A small spectrogram diffusion model, trained from scratch: activation gelu.
Rows from block 2 of a small spectrogram diffusion model, named by matrix and row number. Rows with one number belong to one neuron. Each number is 128 + 24 x the weight over its row's rms, rounded and kept within 0 to 255. All counts start at 0. Numbers have three digits each.
Before each neuron's rows are labels from the 100 clips, of 14848 (inputs lightly noised), where the neuron reaches its highest value: "peak on" is the class under the peak. Only what is clearly more common there than usual is listed. The data: single English nouns, adjectives and verbs, spoken by a formant synthesiser in many voices. In brackets: how many of the 100.
# fc1: MLP up (model.blocks.2.mlp.fc1.weight, 384x192), inputs 0-191
# fc2: MLP down (model.blocks.2.mlp.fc2.weight, 192x384, transposed), outputs 0-191

peak on: /ʃ/ (49)
fc1.56:133114101141101120076100106106130164095106114136106127129150143131146100164126122132121147096124152134136121132082166103158112144118133136131128136174086107107184104100114129128110106181081087105104148153143115119189118145142103141108175105108160112135110103148122139121119129113124145138109165187157076116178155136111133131096112147134137116103118102137155114138126119114095159144123134135115157137090135133137106151162157105128093145140169133151169161135123098135144119151104104127120135183120074133111168108146156110139120126118135126114133169099071104171146100144102146158
fc2.56:128166142104134119141116147151126128142131120085119114105141109135117140094138151112147132131168109119178131140129134123150115150164137152127143114106134152086105128125193117137152122100160105127150134146106123126071114111127134130131104089123073131138136158124155109134132151105155113115133115114125126161130114145144117131147110140158142151182130131083114113130155113143162111124163110078147141135152097096124158136128157194148135099082111106151121107129124131126085125116113115200091131128127140128118130132109108083162156114084099212115134135141155161094125152158169057126

peak on: /i/ (39)
fc1.274:144130131107147143130194116128120145151094134150101144166099152121127100138126119152075102090138126112105121097119087162119156111117102116094150103176121129174135149100128160157096142132125120163163114151137135153129135104117135189137090114146130147150125142123122141102167139107126106105092121079134117171108111127125104148103148111150098124135102117102151146129128136136135160157101119186106131144183083102103125125126128091161137158125091156152107114121083143153127120119123099145121119147166182162079145128108120140124107122139167137093124095114135161104156080094145112158
fc2.274:103129136150126132096081175163163098134108141103133137129189100153115132124116087111095159168160133094135164180114155143123155140139125164121089141097143107108114131120166141102125139129109179114128162089136120105099152125117150127115166092198135117135134097174126138158122115162117141158167104120095129100157151090156098098157152168156141116114133127174131113116135123137133146126157134122143129113115134150163079127124134140167128079135110107101119134142129127120133136109173100117158116085125127131126091145146083119123138126094109116166139106140137111164124163135131173151

peak on: /i/ (35)
fc1.202:149100122131177159118147167147130145141117149113119146142103168071140136108123101147136097129123148145096136099174120113160100154095141141131131133162144190136108151125126130126178126072113133105111127140188098179126157109138123125123081128115130185124157131162110171121099106130103064085098139085133122130118140077136133119163130140134107168086141142116131120102101120123145148121107083134115178147158155131111124137105095121111146141115157099122151135148092098123139104139143074124131153114099129126096137165113149175127108134151140095124144141136113123127148093150127136120
fc2.202:115068120175098142132138125127145165124110128113148131106156094136161102187105132111165135117101172111137080138101139118130131156099103144127136114152125145124163137095133143103124093146128110165108082130082155090153148131122135144096137119120096094090130155131109130153136104113097114110126138115082130081135115144102085112114146113111117152120106133161161133164146156163175132090104154168115151130099129131111125191111127119136154120144121135167091083092112133161125148098085124080111164103120135135110121119131155107120166148116103126140121106180109149155134122121158120162

peak on: silence (98)
fc1.356:153116114122125169120118103128085113107146089123142176109157105125126143139097114101129130141103169157160133124137125122120134129130146111135156143131120105122091129127105110108157150096155077135171127130121138094119136167153152068141142144125125121141110124093165109120101150092114101128143132140106127175116118076099114086113206117182136121138151142113109110105085102130116121160122102149119111127148085154086125131175124148163163129114139139140115153132116167133144147162142151064121174127095139111084159178109114119077145124109137132126112115155156132111159129093133159120
fc2.356:126124098141165187144164125145070081138152125151099120112114161110086128114104105115151131117116121166127150111120092115173128120118131142141091109130091126159173130117148078198147131162078111092119146120049124178097126094111121115084138133154117114115120120123148076147126148105132125140121127164137131133121134147131126154125124120096125175145139130103136136132107139109115120112132095104117134130133078118139136106120104137123095114099108098100149137147149109117153158201143114133118145106129133165097146166130108091141104140105176116138133111119113123106095172106114119145

peak on: /b/ (28)
fc1.65:128164144157138119119157098105119121106135109107091129143155178113117123154122139115140136114120116134086073117136094086108168138094158115153131116098089125091157133083173150120167146146095132095150111168106138116147140102147078119125089137149139125135129104142129099143111094132049107113149119134154130086150152161112145115140118151103117137173140127127149118129111176152105154092151136145148135112104122152112110135167116150153108139092183106107155138093139121129126184120134115168123151148124100148140089105097155134090142138126101112117126157136147148163159084137096148116
fc2.65:122071088113138105128113121150128133126131145154109147108121136138161137084158121107116130126135107123215132145109137129145128118163156105117134111195134161165123142171122133125100117141139128108089130067152147156113110139085142119125152109109119129132138141162106125133132117124174149134148136131100122156102100082133114137167119129151110123092123137141101152104169114110135096169117129124119117134132118124109158139072142125090133120147094165176087133157075101149135106138113144102123119121116155092155178146164100103186108145155133163132122157118122140103089161132156092133

peak on: /s/ (35)
fc1.122:128125151123095187136138125137141147125136107152157146081144156139111116141100100134116127135099101129160134080119101128135136118063202134133113119112159149072158128142110111100112160144103143181144137125100095181159123130144128110138126179185179120141113149102141174105157140121154157120109115134091156110152116156141131101106126107112123097110110153131089145114105142105149094132083127166146134163139105136096097082136091128113102132119162126108136124110148117124147141080132097117112135140141102104126131129124109139132165141157137164161122130141150083154132169095115123133
fc2.122:155160104145145092125098159125116122152103156114156133119108116105109142136109120088118127132134140127118158107128184148113124125149106143127135122115107124167160116155117087096133109146168145161168131147121149140136138110124144117097108150101081144124144132129148155172141082101128098166095150129138114123128133071108135104148138091122155107132132093144113139156129080087137181109138117124096117084140119144163111083152126142127098172099097142126130142124170148148079104144136151091130097141133141180126113138100155165084141068109124136093091137197123133144114128127151126096

peak on: /ɝ/ (34); /i/ (29)
fc1.30:165138130130126110117137151161120096132100134123110132120105119081097104133102122114149125114144087153159131126147118163119122128097100147084113143115171189126145086135110133066083148132128154117139104117130159181099085113125132086174139149137150128143138131112120141157135129188120124125129126150111142101064138113130151141085129117134105080151138095138161133122120124136152111124137145092100119152116158159100158114151150121119169122126127152169088174144155155137134118079136141103091157090151135142157154145109142117109105128107150115183110102117097103134105130126151160169
fc2.30:159126114093135161132134117118151140160120145144126087155148162155135128141127133116133159166097129094151172150112101101121132089114162156155085122126134107131105167183159107128139130131162155173126136125152118097133151106114124103113167085113104114150164103149106095136111155093158106142099141092119111122115108099168181140177115145152137128148119157117091159112159120136143151089118104134170123145092084096125107144154116103125094112127141117130136094115108106152117145162110095139129147164081139149109141084127139128153111163145112152092163098138186117123100151149105127106

peak on: /t/ (32)
fc1.192:153120150104134150143090148109122094154150106145123134075133133140106103147133089124140101117122100120112162118069138140167165155121114121133136155145172120126160117127148120150122148153110116139103169086120162144141179120125129140121113142129092129134108138116123111156133158128087096079098145127149143112164117078152073092138161138157114176118073083155132105131125139135120123143100085092116150118130139176143140150135107171125141115124107151118122097123071082127135103176125102138143147186113142089145135123115117143137102139198145134132142109137113109104142117139105150143
fc2.192:135132150098126080109118142142140121132159092121114127129142112150163105159152176168138126098101149119199092134136123104145125146157146107110116153115147101121135158166132142121146091138140135145130122169152138118117130092129128162148117106083125168078089100122148135134145094126146066132145153124138096136131116179123169111162132132093116133153149128081138112126146097102102116148115106115126178109136102168114097133139112163111163101162103104122142096117150110112160148136122138107156147138116093172132133152137127109147158108110159142083140151136128146146099106114147165051

peak on: /p/ (39)
fc1.326:165122110102155149132101130147140129100124110162116094124185141127116120147115093132103111111151126114103099126123113151111089107105169113148144119105126160118119119136139126112110108161099097137097127132160118133158106179141087163116103113138147172093140115119111140104086135139138137140205106083125103128107156151143142154129126163125106117082120144136169132085085163154107131116131130152087106119138155103116181105089133136144138117141159113136160137171149088142167168118117142126190128120142131107135128117080085110143143142131107115130121114147156118093164156114189129115
fc2.326:143146102117124133135144126138153151115156121096061145124149085156139142164152077103162136124147144141134185162122108081111169125133106140179115112179146148167123121123120171106126092106131109115106105137159128142106130112116120162130130142141125087110105112155140108090166097156117143114172139184140129111140118158097138073189139126144156141157087144131089145085169099133133116115138135107102126117142064110113113106138141096106112162146150139097087097118095147098138127136118160111115129124121123102150114147115163139118154141158128145122124122134110101126152116133095089137

peak on: /i/ (29)
fc1.247:062124111143132172104139135109141120100140109143118134104185160163148171092122112114125071105114133110130141142152152138168129173147115120120157117135139160121142143111152143126152166144119095105120126153166136147105153151151112141149117125156112172119115101121138105122134133102163160111144079096114087099147118136151100092102162088127151138079137136130108116133151095106138122151122152164126121112099141094108095090125147152131146160140129142178157129153137120116130108139134097082176133124096152100109118141098127090186129109123090152174130115117166093104109149108160136117
fc2.247:200117136103134090179112138147164169154128193130116116174122122155115108139099096133131180104132118128127123113123100149132136132121137138123135105147142150158099129111128128138136166115162122149139129117129082124167099104118124108154130108099120093146148140131109134091119091139115097144099142126124131125076108110122141181122112132125117145161134119131100154107124134121141130072135105126145151134153110148172105093102146168138174090121176142104133137108118136099156121148128157162079098159170083134096143149143113123084153108099106124104171087132136151132135117144086123178

peak on: /t/ (39); /k/ (33)
fc1.109:146118114165143130115129146119111150146088155134121091151099136164179113171138165105129120117124117123110123098119123091115214176124117111152135119121140116107155087129102142106123143110094104103140121121134148137197160133110110086115148078148136086117117122130120076148151129150144134125134126134140144144153132138144097119131084104151124155129100123078161092117151153146173136123136092111127145135125140166109115138125147174104083148140171133100159134123090127114130142095103159160131145148097103144131082094117137131110141160103073131115171126136117122124144116117127179089
fc2.109:080132113105106098133150103104120104099157110119090104164110145141104115137140118138151147135162146131125123151141121114166078134143139134137127137156133137152118110105156143096134153127129153135112134129155121095127131116155099174112115153137141125148133169127134094139129127122142139129175137157163111136129112124094125117137188139103143131131171110140105147162113103120084069151144159130140117117177105136133154140106132082130139099144069113149105127115122170123155144126085108114101065101150167160149134140131068124157166134100181108103101155135114151090137121131112050114

peak on: /s/ (55)
fc1.369:146118093141139121098153177113104137133159096110098131144155126107102110140120153165144126124110116155141125126124129182062151135151139160143133123141131125105145171100112137148154108156145141135155127162136115148183110126097133165137090104120099140137137133096099128056096124114141140126137160118161111134181103147153102136107102104107127099101104141135081095105118101129149171157099112151158122162115154155129130131119112174135115136116114145134152124115068104128112138145130120144134138161101125097090158132097098110131148115082140148176167154135119091097133072144151091139
fc2.369:147112169163121129158137114131110167149126130101140176187140110079147134164097139148149111133108117115089113146073167085107116102105160181131185138159108109131106141133102121101119085107102130144073163095120135122134139123158137127123138130078152120116119133150139127155124139140102121126130162104153107137144141152145119140132095114116140130103130120097125131132130107114119132150136124106140128102111141135119129130204087099107124147109102147115160086122134131110150140133128222108134129142120165144137143147139149146100153140146147093138166124132064131093113158161089136126

peak on: /p/ (34); /k/ (33)
fc1.313:147095159144146130117124142174136140096124095105101117118138160118073124120108089121105150177134147149189159105140131146156137163101121158134109096141083216110163098109132143097117195152117132127128102105111132149127156120150106110083138092148133103103153137132113134139123115122127147106161141107131113142085151062103139125140118093113119138089107162101144120122110125180153108131126146120160119101121125143160159101147148136113138091127139128122120143160167143099097134128131126104158129124164134112125144144157094137082127151108137146119112132137158103105131159115165152174
fc2.313:157147085135134137175153096104148160146153150141125150111106132108136152103128163100145113052133101110101105110166140122092144130130119112159142132113158097131089156148099128171113105108164083138115129159152150138106108142120122140105090152137133153120087089149138149169127126128121082132093107131122150116167102217113163104116190119138132133162166100106104125124151108117118150104126109119093117125155101104119097130118111123147130156157133133135119109097104132150139144156130115149120129149123118166109113128128139079170134109173151067123125141128110143173121132135150143119

peak on: /s/ (95)
fc1.218:130112083154185124160132144135128122135173108117127142152106164088102114097119145132151117130130122140112133136087142171044174122160146144149150099156113104109120159099136092161119126130171167126153156120134137138130128162097147144138121120118092118122130176086135106060117135173158123116095148124148134113165105135130086141123132106104113076113138158128148079122113143112143137151129137145138156126100114146099135110138109138094095134142110139147146155128111107101136149174122135124144132121109138103104126183116143094140149082073089150180127138118130117121115107120154111117
fc2.218:124116155131119094105130137151132163164123082139111033117153128151132079144153137162131119134119125115090158187137108107123127107129112098131108173143098112124127120165159143144110140090099109137146127107133131104164089101103114147123144187119132156132132121158122137123154147127122122128162119117143121132116138149103077112170088069119137157140119121136134134138104147143138131139125077098138126159112151120175142161172138113127126115082111139074160107124100134106102108166106148141155138122135143120118167077164143140134121143118149128128139125151187158141170112118160121098

peak on: /ɑ/ (33)
fc1.293:132123139109141140128153115127153091140125112078146101107183118110129090126172156117155134153183115124177127116101153143084118112161116132142088139111117136116103133136141081112119180136155095128153142107146096145108154097102143135101124117171139116137134101094135153138132100176109142150133122122107169115083128192125139143167114131146129116132113136094176139106126072088129123124141096130126094079108120137146137168145116158122120128109156116169151160108131104142125131105114138122118160103130136134162113111095151172101096108165146087103125126146100093149117084101161150110
fc2.293:101154137150130096144081110092106124173088122132159181136150104153146159143124086122154113137109107153112171140137174112102132105122124113148147160140123160124136115143156160174151097111111149154164137156100111118177096093158121119117111140090122106125149137134109118122115087145156110085147133108141086153157141119105096123099134113105134143161136123126119102143169106151132138156088128101111139166145119131132095146116147078127127146143115162121120095178110075103141157131108109155134072130131101122116160158141132120122136107127067156152118121079147162130172144136111111103

peak on: /d/ (34)
fc1.245:062125152138155129130154102106112164146164160140147136113162095113120099095124140145112114138107150182105144108140157182114112133135087072129125104122091111102089162143154135105142111148111139145127118126122143178124120173119124159188139136124136117146139137142130128115132161105153124104147130147153126127129170140083137121098107121170124114148105090122113129148170107085104148147152107139147140123121093124159073121093131129105093156135103091114148095145182189091101112138115137130127084114139120114126109178174157134102131101103142103119131153115118089131133134133137144141
fc2.245:164118098105116092129127130152113126117106081139100135137100179140115171140136083144157106104142121068138102140128108079148161163148172158115134120102156145128172158141146134135100146113134130114114157101165133074131129121120105093098091133117123159149138122111132128142112121168122139156107128116091124127148116118185100136134135125135131159131127176102132133111093158145143135136105126121141090113149158136120191153152135137108141093146133167170099177134110114174156144128152119140130131123144100156163154112119117118172138134169148173128165140190125176154124135140142119145

peak on: silence (100)
fc1.286:121078134115137145163174101088104156149142154156130142148135086113129099078159146126130100093125135130075112096145108117075129152147118108114126141139138139139107146152116139112112140097090103120142124101119125096126116141099123132163153165141129129148130116139155159093138169138150163119155101130170151107149129142135106157127102160139110156161085133099139173190106147121099138161113113069112135112150130098145164108101136084165127110109118092115113169123126118124142102109114113136152074111169170102167122122169144138125151139147123158135126169152118105148149152107107153102
fc2.286:169115130143162147128081161152172107118149154136149149112136097090135148172155103118137175112124147131125122131128098156143090084140135133155132135100145090101140123088136135161122089109143114145145116140164089173121126169137127102138126110124115143093131137157097118106091133119101078113126139123103108134115139126096169086141118121112139158131160127130129105117148107100189144125139164174143139161097150107154103109126096141085065128167147129111150106087127091146168164145135146141089154135138114160065114091124109130095127134162125120115132140145121130111139120155082140117

peak on: /k/ (32); /t/ (27)
fc1.59:139145121116127087129152127142119116143122144145108145130145126171149129113136122080157140136145114150116170129139132127152139117120135154178126132103163085150179094152091142179170147111137122080125115151162124114140169121111134118147140119098086109109104131153130107137161139144133133089090141167123152122108111108101095125109161102158125157132156105129104112112156095116180093130132119128159124112130138126132078134200152147119101156132065118111109119078100191131124144140122122128068159116110138143109120134154128156154128117141161115123150102154112143158155076136099091137
fc2.59:101109121149107133147134120087116123085116146131131113102140123103104144145119141163080097121114166124121097143107121128114105103112139099066147140106095162127112148099152120132100144167137153166107131115068125149127125138145138087100103130174140154130132128101145140139102139114174107143140138090176144109127158096139174144148109165107106118105138137129150135139128150127084162155137152146107119156125139128151178124078115125155137108148202135127170149141129084158129121109108116162181127121184128112128141129083115110131158135089146137124102107141166102117113183137138146105

peak on: /k/ (32)
fc1.91:189148104113131169131085119126086091087114155127115126149148144103129142133102125110110133138127119122131128147170127098108136140110185168145132127083144144109175125126117139106125128123155110148089133176130131114154185128145130108109098132162139145103124112082136131136122094167125083144125114083111108137139129090153135154143196115089088141127116124112119138078102144114119126103113141130088120119159159153127178149137129174146125123140140130141156165117086089159146157116089138129131166151151101156159113079107107091130165120122122126160124121188118117118122115133128123106
fc2.91:127130134123166096113134100156162123157149112100126124104125124153130131108144093109153123127104130108103145156131108177119160135125060125125145116127131107097096141133120166149171121107138139071168066124119121167122087113100151175127136113117149107111129130151082091133067135082106159081131131178144103098101159119121139141109077107129155132120175151148139137168149123106140128144140139112147138135076087110136126108153135155125099168142099087117132122140159108113117114140171141114128116141093132110119137125155171127095141124128149154154097129079135129118160155102113144147

peak on: /d/ (40)
fc1.129:111132142131129165129141135132160105092140131115157137106127147116107165117126123184080126091118101109149144118168146148153096139168160124140140130117078143133088181116108115092121132089140128103126114129109089172143124112121139159136124115124138119103130127100107161111154106074109114173133106093112128082115131146100173127106130129120107092117138156167144149094141153125124174109149131161095110123117119106145125114102092105156153143118160148138176151155153094144146151122137147120139148084110137092127155175109095119075114105087118121152147139153106083127099154131181102157
fc2.129:101126139128088126123160095140137139141136138139133129126142135146120095111095162106149134133130120156109108101142151099144140099130071175094108129135172099104132079138120134119138124103079138131139128150153119094109110158128133155113136138091121114166097101098157102120126160136118136090150165147128142148110076121126078118134186144152120107123133127119138117166114095145112082115099123085175163103114126126121127156136156153136133085103077100086093107132075156155103133090103117112121105117144114160099115099137102121198166137154128155118107118102140135090150107138113160112

peak on: /t/ (33)
fc1.11:159123126129118122110146146130138126133172098123080144102140108143138125144126139094132123116133135121128131115142127126102133131154121114133129129115110134130165140119111120116134179164173129109108125138113155086164139073134108094133151087100100124113151140149133137115111133151184127131167135130150126145180160083138146152113107083113116105109122119070095073154141084136132147121169134083125081132151083191123166109110196124152176188131128105151115139120172154128086101130144120138131089125154153093134110130111140116124128151109123094186134122110149122104141106097140124128
fc2.11:094132113163137114170069166114153151136084133130177115132122141135138143106117153144158138136140139137137151125093097121158152134120096126135114097094132108115174111117167132091119081095126132138191120156128136117092106156154129131138122136135116107119129115102119136140105133081133163115129125160110125094100125175134092131135150161140137153120111146162145154139122143121154109142084178113141172093126146118117117141145072143086092129113160143111152127117118123144141166116123158129103182135144134151115162138128160132079160060170119173068133144116102135126129162136114124133

peak on: /æ/ (26)
fc1.16:140086136130098114116132095131130175112178090133159137122098080088144100123098120163166105172146109164148122105132158088128116110108113150137187146147147136084126119161087140138132107126142134134128080125105116126126158122124118140107152129117162103106133144142141130123116123107124109128135152130133167101129092104073118137119069125132184143129136140109098120115145128175125131135139141154095106155058138118127151132143118148178155117127153093111128134139108103125157138130102156122115123173124084119176123130127123164080134100128125143107119156175130088091137086158110101150
fc2.16:087156113130155144103121142124124085132121123146128122118099153133109177123149172118097156107113161104096122123138113145120131144107125110137099082114117110179122123082150119128166146137141118090130169147168106115136131137134110113140127142097139143121117110112097139177099126157150181109109112150126118135145178124144140124128156153144061101152124094158143126141121131120122106117168091095150116101184157097119099121146135130064129138136142134116111128155094124114116112110154077150129132097109136089102128141122193178169100162147131151137146126093128117157107181088109126105

peak on: /k/ (30); /t/ (29)
fc1.39:114124092153049156171143093111094094113096184122124185163142113127133150136123166111143138108143097101126121173148117084145142154090160137145106140124164124127126126143120130153165093117154122138113112170171122142136141136112108107130137134165120122152144116093116084130125160162124107123081121157120072117130095143113126145142136122141127137161130137140076143083156120090116148125146138106114171120122174192105118118138116131154141141064138137120175154096065127152111122115094150118133163138143099104137125126129138113128152102128114135126134129126108125134086125142127145117
fc2.39:142153126157149176138128148133102140118168149141134121157097127148132165154140115127173123114172106126130153122091130119128131113130112131128108148131115123116120096151147134103095099110132119134112146101168176123166158163093127124126127140124116151140099079110154142142092125165120113160104117167129188114189114172133138090133128148132144143155098110125077112119148123174117116121101135105091117142157131094091091155142107108106135178163134177155129083125089124106137205136098119089135118087125170120173155149127108085135147132164124126138147130135119132132130088124141123143

peak on: /i/ (29)
fc1.71:124150151154137122132112134152089137111150163126126125159118169091190152126124119171131146150067110113146119131146105110137163147127164135146119160125130148130099156110172140079154116111120092145121134128118125107151122129138136116144123186099135162144141159156119112157124111113143098080112131102122119111128164128158100137160152126118137135053091140176081131149151147124130127085101100075115140118090159145139153134152066118102163121098152106124150107136129141151105117113158151110121172113163103114067107108109128124109112132159145109118111129153148136129095113116152116090
fc2.71:166151120127133147128136140126156151116121111130120141068121164125105099113141120130137145151153152118087167135134138112124136115141105130111093111089129152123171142153117107132124142109151194139124139183133146155102138118131107113105143107132137134107069100111130126103120114153166135143142113164122110161141086123118122134114087107131123122144137120031148109137114100121163122162130110187130145160158102091143103103116172149171082155151161149126126139120110100112118143154134107151156138145120156141173096159116103143127132157073129162167146099120090110135144152155118167139

peak on: /d/ (35)
fc1.140:139075112094098138165128131137115095122126138105135154111129126113155142158142108147067107129118125098121139141095151095093102118176123120122119136128116118123138153152130136114123157093141118120124100127128130121142154067148134134113162128169137144123083101100125104116121098124154160123161116135156122164067168103117183145111137151108101145114091146175152103109147126177127156111122151159165126173110161111146165127125126141143108114118168119111156153187132139177082144117099092151163148136103115087124136150149116129135103059120145130137114110112129135098145161125163117120
fc2.140:138193151148131134112144119113129139134130115152121142124148120124081109103135138110144139129155144173120127112160134134151127100114143147143149121094138130137148117119086115153128106147137145177153162128126144130131124182090144138153104118059096139138183133186135192160161140139087107107107127109101110122145083119134119129154148103174150088111175117081073150160095123131136116117125099099096141077152093120134109146103111113161146102113106111137122091067126133107129131139148157124109113140143134154087107094126129112161123159125133108137130116143118107143097090133099151104

peak on: /t/ (64)
fc1.308:103089121119156131181122124151119122129151115094085113135136105124160122137164168099115128114163171130154149096094134179116096135115111160151116135086103174154131120132096133176114119109133101108146089151157154081137127110110143110118133076117131138114111123104139138112130151137101087121170101155146088120147120099122137128108113143167122146104163149122138088146139120141109167101183121140127142114144139141158081120102156126120120140126133119185099136145109112142095108150131042117098128139135133100126178161168146110114100145114115127096123138102089109122139151136142164141
fc2.308:122127160117127133147078139122139138095137122138178115096137149093123126144096108134103167139120107136152122104110154093145161149127127126074118153170138137088172169111129114133133140113163168126097154130110170122122114152152108076132129141120133150153129122188111176130134138125135146153092135089151133122119145123079097146123143166154115112140168156168125152135128174111128110149121119140135109136123158150139131118143123116158144060137126157142121141155157097095116118111114157122117116134118149187105113121126084132078082179147088110127104100116145103142196134154143120124

peak on: /æ/ (25)
fc1.12:128108116153056138109149128085101145159160171128122070121112130131113150153147111128141154153133115100130115118118161134134156139115105151114151130127143174077146125133165158143078117124081138117121138104090130108162136092115131112133144088097183061139128166102109138113155155088108137132107087118108110095095130092161149161129093127181117123142129181116168090109126125156134152132114131127150140112122140100149132113105115159137189156138145143144145124127133154126111140134126175110114097114107122104156181149150126117132135109111160146131158115123117080113121124122143146117
fc2.12:160122144093156126101104125183156107048095078119091156112126123181153113134125132157135120122146147170145128152108114145152101102127146125114117113141152050125144154156119128125154121136146164132148120117168132173118117144140149135157099112156119167098151103154119120141099119163121119152135120133177133166124120133115138123109142136114123154139107134155095143109150172116135112133126099165123117162089136144106116128138110111101087086147139135155128130095124107145193130146085100131132171161126132110112095131122130119114120162112105109148132090120174152103071107127133091114

peak on: /s/ (42)
fc1.92:160116140121182105142123131086083141141129082136107118086157143131157113136125131156120166138111108175127120113111078111132112159114116101145174105107116130138102146113160141104122151147156158126160200107129179163103116093110105148134122164138169143073130136136146117174100162108109137114163115170163127158190123135158113126130137109134129135113128118110120096136151120088116104117082171144103083120117129130133162127141106101112137104155127153123144124133091144141094139095133136142129110125138124152136121111096109124084101132156099113128112173086132143153156105116168140100
fc2.92:103123119122113143094072126124160123097137172118165129183105129108091129141153106112129096107135137097116128137133152121115150114121142153113083118137129104108143119134086113154112100134106105127100059138119097099169145177129124103109105115142072129166142116129104155100132084133121122110097142100079129095090157103128126127098113164149126129154083133146121171151141127164125142139161102107156156139123104120104130123124133177144094149085142111150094121135156117102149107152121136129146175131117135084134147134138127161160139122110145130148168083145148108102105119129074116183

peak on: /k/ (37)
fc1.120:136128077146146111109120081154189140140162123121120141146113167114151114116095097103087102165145185130126137103127107131150137136123113118123161141131199131140158087122114125116132133185102080148104100126129121130114165135134172127120143117083151128142136119124166168131166150102125083169130114155149132123136142096112112078089138143145116153108112100148129129135142122112073159134133126119117143136145156145078088171164116121110094131097093109083170129134142099133139147134103093141119145137140129124162134138103121065122148160131109143158134117137101131098121122142144161113
fc2.120:168133172088127146151148131154122145155149104150102093126199115145121108137161160164159170135116118140139131165093128191140106146147143097114118128139079094142146148171122108091123113128136175096112129167107138123090106151132124150139124137110105122113066089098123172105137105124164101143116145091105102156146125128086150184134152129082125124129142131120117150120159092125107132147134109097162149139101109168119107097078141166144114107127150134147122127112086115141122120114144116135127144162116119162059112118109147122117105120123113114111114114118107123142134143090115118099

peak on: /s/ (42)
fc1.333:115025113146105107164130153148133084134157145131128116101105100085122158121097143134151151130089147154151121141129108155125121133164139105142102118127126139118111160103126135128124130108164097160138124139120147130167108125123157129128132106129117154162129136095134118112129143141112123156170125147157105159123170122131112067130128112116129139112124140114138138167131114110122185146123115103090127140137110144147145155114059120139159111131134173117133132144174115138147101135097142124151176089123109086107118141139139143158137144074108119190147128099093104081074113168143147087
fc2.333:133179105112104148161121121126118141082094148140151173147155132108105159133126145156074083114155146164120120184112158113106124131110111127132107162108079103149120099173145146143110138101147152133191122101119118129094139152102120113138130117097128132105132135132133129092078079116162134118149088156121109089125134125118145193164113137140132121102143116190135136088141112139099139105131101104126136109148138123110124084106156112087106121121142106127133102138105108128062162098104144140101087148162134111114122120086122118124116155124112090117097115122167106158131147141122141147

peak on: /dʒ/ (39); /tʃ/ (34)
fc1.234:127095055122127092103120104128140126157101102107108127115148165112134127152129143168163150122094137145148160163119112164101117090132161112123138132139120129114116182114084162116120129070130123146116088124132139186156097113143139114093154083117126155146120103156126133146100155135101133126076150121151098104189127131140169185156109151112160100189151152150152157111110100104093134127160123116098096098125124150159133118110129159135146128146159145143117152132090143176153133131147143120135156101139139155098142163105132116124096125112102138131148121139086125129107103127107115118
fc2.234:121144164165111146123151176134127165126096120118126127155162130108140134112100146100099148106136142117105122076066167120103176169112124189130135171143185135125134145135129108150123085113131132090128107101143130125156140140093136143123146135109121108138157136099145150135116098107161129151180140140110168128122124117124106120110154111128104139117122113091120087154101155125135152089125150117180185134158115165174100107121140134129129128166144106090153133172162105080135140132151108154121112107093135170110142081100108151117138125094119104116156139102141108113153133160123115168

peak on: /s/ (82)
fc1.99:122147152164102150110121111144104094145121171134122120136150139167112125156161136174140156112102117124144135153151148153141153179116099166105155135157153116130100179112183120121147101122091155108169144089127137166135145154064131161157112128125135130143097082168102112097139164062141117138092143159144109122112111114151118153115145124139115145093095148151133137143130113150136144127088117159154126131090117118070122163140076122138130087118114157166130102142131116104110152127111105104138137125098148168125140091088110128133120113150113162126135116143126102084105136123109154091
fc2.99:133150143152092124110152141141130133106123112112177139141121137152137164101114096111151142147149126129127129151136134125106153111157077113116133115153095159140161114133077140130164158114133140136106113131114146113114101127188148090112078169125113129168155117123147152135165126126112119104125095141143130109117170107132130079133144121135135157142117177146118080123154171135118180103138133135094137111162121156196144052123153125099103161108107116123085159118111144110101131103157184124132124134101105148111126155110138138134073142109134158129087123161111118131118090160173104142